Weights of a small image embedding model: activation relu.
Rows from block 5, named by matrix and row number. Each number is 500 + 25 x the weight over its row's rms, rounded and kept within 0 to 999. All counts start at 0. Numbers have three digits each. After the name is the row's rms in percent of the matrix's.
# mid20: scale 3 3x3 conv (model.blocks.5.mid.2.0.weight, 88x88x3x3), inputs 60-74, a 3x3 kernel for each
mid20.18 102:473479545478482457478512500514459461523467484497522465501489556500487483492508494500498517484541547472519535488486468478506514482459485508509473476496497484530508474505475472509500476481493495470483488470508471509479488489482470484475469486550526501519504559504522487524498468487525482465496473496523522495531516513470509479488515515471530474476488513493488550511468485496515467523508484496518508530553503
mid20.19 101:486513507508486471500488496511478462493484486512470517528528518496504481484495507484482490482460517479515482504488509512502496494498521539513540534487504524484521504492519500490513484537494469483480508495434525501487536508497473479500494453490586493503510477471506509496502519512506510522513484491532490484508517544549484481501495505509492508508517506480452484523466546473515530560485494506495501513507533
mid20.20 094:498482518479493485515493504509489523473470467498487484469481487506516477491472549485468543482462545481488501528517504492476485493506559494474495469486494514495504522523475449481475512507494503507475451432479495494573513498463532508476520520509478522521522518513491539520494502456492484500513508491538522511501512489465507517538484510509507470480478552573515496523499501470479522519543518502518513510499487
mid20.21 103:517423501540495499528481493482489497504492481488473468531469490518485488540509518488496501450497475529468429548497460508503487519474504479497488486511489525496484479504474507490478515475488527560483503477479495531479479475500522509494503490500551492423481497448499485473519519494498492500491494498470503537452478480501495457511476474511516489520481510528467492492510516524540502493487491478545482500502463
mid20.22 101:508506493522487502486478553484458501517466497492465540506507482547469507480467504510528492470503500488538428464505486520484470530524525455456503478500516492496482543488499505504484519523464489536514508487517506490530451511522462533540468423481523525506464480493469480493484511495499513540505492489506540485482479505530483493467492513537487480502481516487458468496466465544459546521492500502517484499532525
mid20.23 100:505497482513499504499498497444503501503501497525512493546486478543483453474493559520495519560511541484509567511521514492520508487502520502500528517522484504515480528477478498457490518508554512473524466486515483467502503505497522539464523484499542574505485516506497512516495527531493538512483490505501509505488485533460475524500536492504490496500543486499511467457507511478540530505538489524510460497463480
mid20.24 104:470468528513506497496491476524485521507517488469520493523498512504513495494490479503491503525557485481479518483519510500497473491470483491514479498508497477465496479511516521510492498506450439458473488478471466467447503511524508492499498504538468504528530482530509520512474456473471513516495480488496511535475517519494501510553538573505501484519484494506512470511526491489516515486514539516504518512502498
mid20.25 103:501485445510516492519479452517509523496528509492489501509496480469532491508524509462505491467506511510491525477482527519498499498532527517523523479517508507511507525521514486491505537532528443508473478535498489551504493495462532500528525505515530477490513494456516560487479509463485511471493484470449489505473510497526538492522503468490549492501504511437446489449583414513501457515493503489508499501521511
mid20.26 106:524547512541506540515487472481502499524489524541461475477515534490504522509509472504472504476506522487502522528499503514515458490491501502506499484514502528518514477480483493494483501430509492479500527493477501490515483481495492483549487504445520478499516511474505492480500518486521486508488518470488490502504524509458513521479507511497426508477452573484497472493445508494464517483502500506456484496478492
mid20.27 100:515497471545504492527553541473463517485461527484493523531492501514492503476522518475495478485521521502501464460486441484507513486555472498446473487482487517500473501513537474538501437508505507496487487516450508513489561556495502494520515490485515500500497476488481490475495482481512493515489522490499454518509502484504491519494543460518548490449517518481512504439549480509518503532482494492495494498510496
mid20.28 100:489513512507485498518530504449484458495524522513496507494525516523491485525480514450494433455538533500555509532494498543488482547525481434474455479508543509479530489528474521499498538472498517500472519566446491502491479484490439464554492515521518463481500454442519487434491472512515491528486491519512450474488530488470526514528494476516456481499495533523508524569456483531524523494463475487523505487459471
mid20.29 096:502493510482541486513559515473489523464474525482514492470519492502545488537519525471513483477478512504488517484511509511507514499514496511497518518509505530511480453492510497473471464446488485515500506516484475507528497451536496461496519486471454496523478497463499518492482488485481506466483511459487517510446500495517478452499503503516517501462485504494451502508478546518528483489494488488478539500499501
mid20.30 098:496460481501507509486514477482546532457499506458464505487499490487458528468530492554524497479508500476462509561499514536530517514562515516556501481495519468480503476519520466467508500487500533499467556521476563500520485506498479517533530493516499518468492453477493516502523517495515503495481505519495509511511526459525495496540521515509503521457566504467467510502503451456502482488518518476527494512508491
mid20.31 097:507460504482474528539514498481464475488542494533515513497462468489488509504547506513456511482486514577548518523503499528513510509533489511548523496495475558537477526484464487515457537520498505501509491526480498499478504481476522481538483506516516514464525499516453528507515522506519518501503524512487478501466494505520485518516505486531435474511509482471480488492465506459462487503488500509492482497527492
mid20.32 097:510547530506486516467469475485519475492510500481475507450536553489484548522476484534509459495500471546502501467494495523456480523477490485492487499481494497472502444501519536511507522503450510472467507509509535480462448486498515455507507477515501476496498456485477524497554501484522496476511497484554480493505476491539510500455518514491507487497456424479487508489503504517437466501497505519488494534495507
mid20.33 096:470498512492520532491467527523498489535536493527505478502462518523483487523502511514513508526496478505493473534508480524512494535501522509493499472497494482495516536545502521458484464490504531489489524485497516461504476507518441493520479456488476495497455467453533453468449516485474502494531489496501487480528513484510481536506533504486500520483483520502477479504476478559525574470524493483522493441477474
mid20.34 103:521508479515470485527535548490514543483504526550544547492497476489481473507481508512537497492461540584529546470477530535499464500478525483502462503502489533510495483510491489503516474510506490573485460512451496541524490490490518526480448490492473473511521521478509534496506494495503517517500506488474519536485493469529559499476522510545503528533544559518502475496492501501526525483490489481523516491488497
mid20.35 096:522524503519517487467474516522484495498480510495476512522484504503511500462506481507542524479488500500497502504499474477471474479496488534500498507485497486472510498512480520524501512508518513505514506525511508539582504441482522443444529550530467490490433520474469510505527496520497491497536481513518496479481477512429493492509538582506488482451519455544609552508515514479513489539500485445529490471478483
mid20.36 104:494472532559537518506495551498491502490523547491472462496445510495541486514506518510505513463495487489481522501513500482491485494463544544503528546512512547504470472487497523463475495473519486532497459497534500503537509521501501498531437488485540521490524516443408451497512498522497535521500479517481501481507496464483519505498473530523522480517486503481472512451528462492479497466473482490524477471499479
mid20.37 103:501474506499490481495497481529525508506504509537503458512510513480487516489491502485534479504483516553493492520502495520527495497465478508509513512553528513484447513530515512510497518505463538464512510512471496469514584538513512520476477494469576549479536530469528485467533539511527505527489502507507475524527511513488487517537485513511524503489431476552486513491505489529503488537526515536511501511486472
mid20.38 090:527539487485495482493496454504524488501484454502500508519487506507507477486468472524491494494506483471523504467492568492515542520456501509487517492490487485513497524532503463528495482504495477540539528502537547493517478483461465468490510491489470467488482475513464451462460508515462520523496464515463496512521508503525487455523515478448503479499468485508499550474552506514553528519488478508476495475483484
mid20.39 102:499552535507482456539547484489508494504539478497503498490522514492506455583553467478458495510486542470470533468530501485488521470538494506494505529468520521496505475507515475509521480493496489480529462510518496561563539494501562404496502472472499478541498508500510501501480468495502508488537493501484440484469497505507523543511549517498512508514525477479492487491475496480551498499514535514500495507484487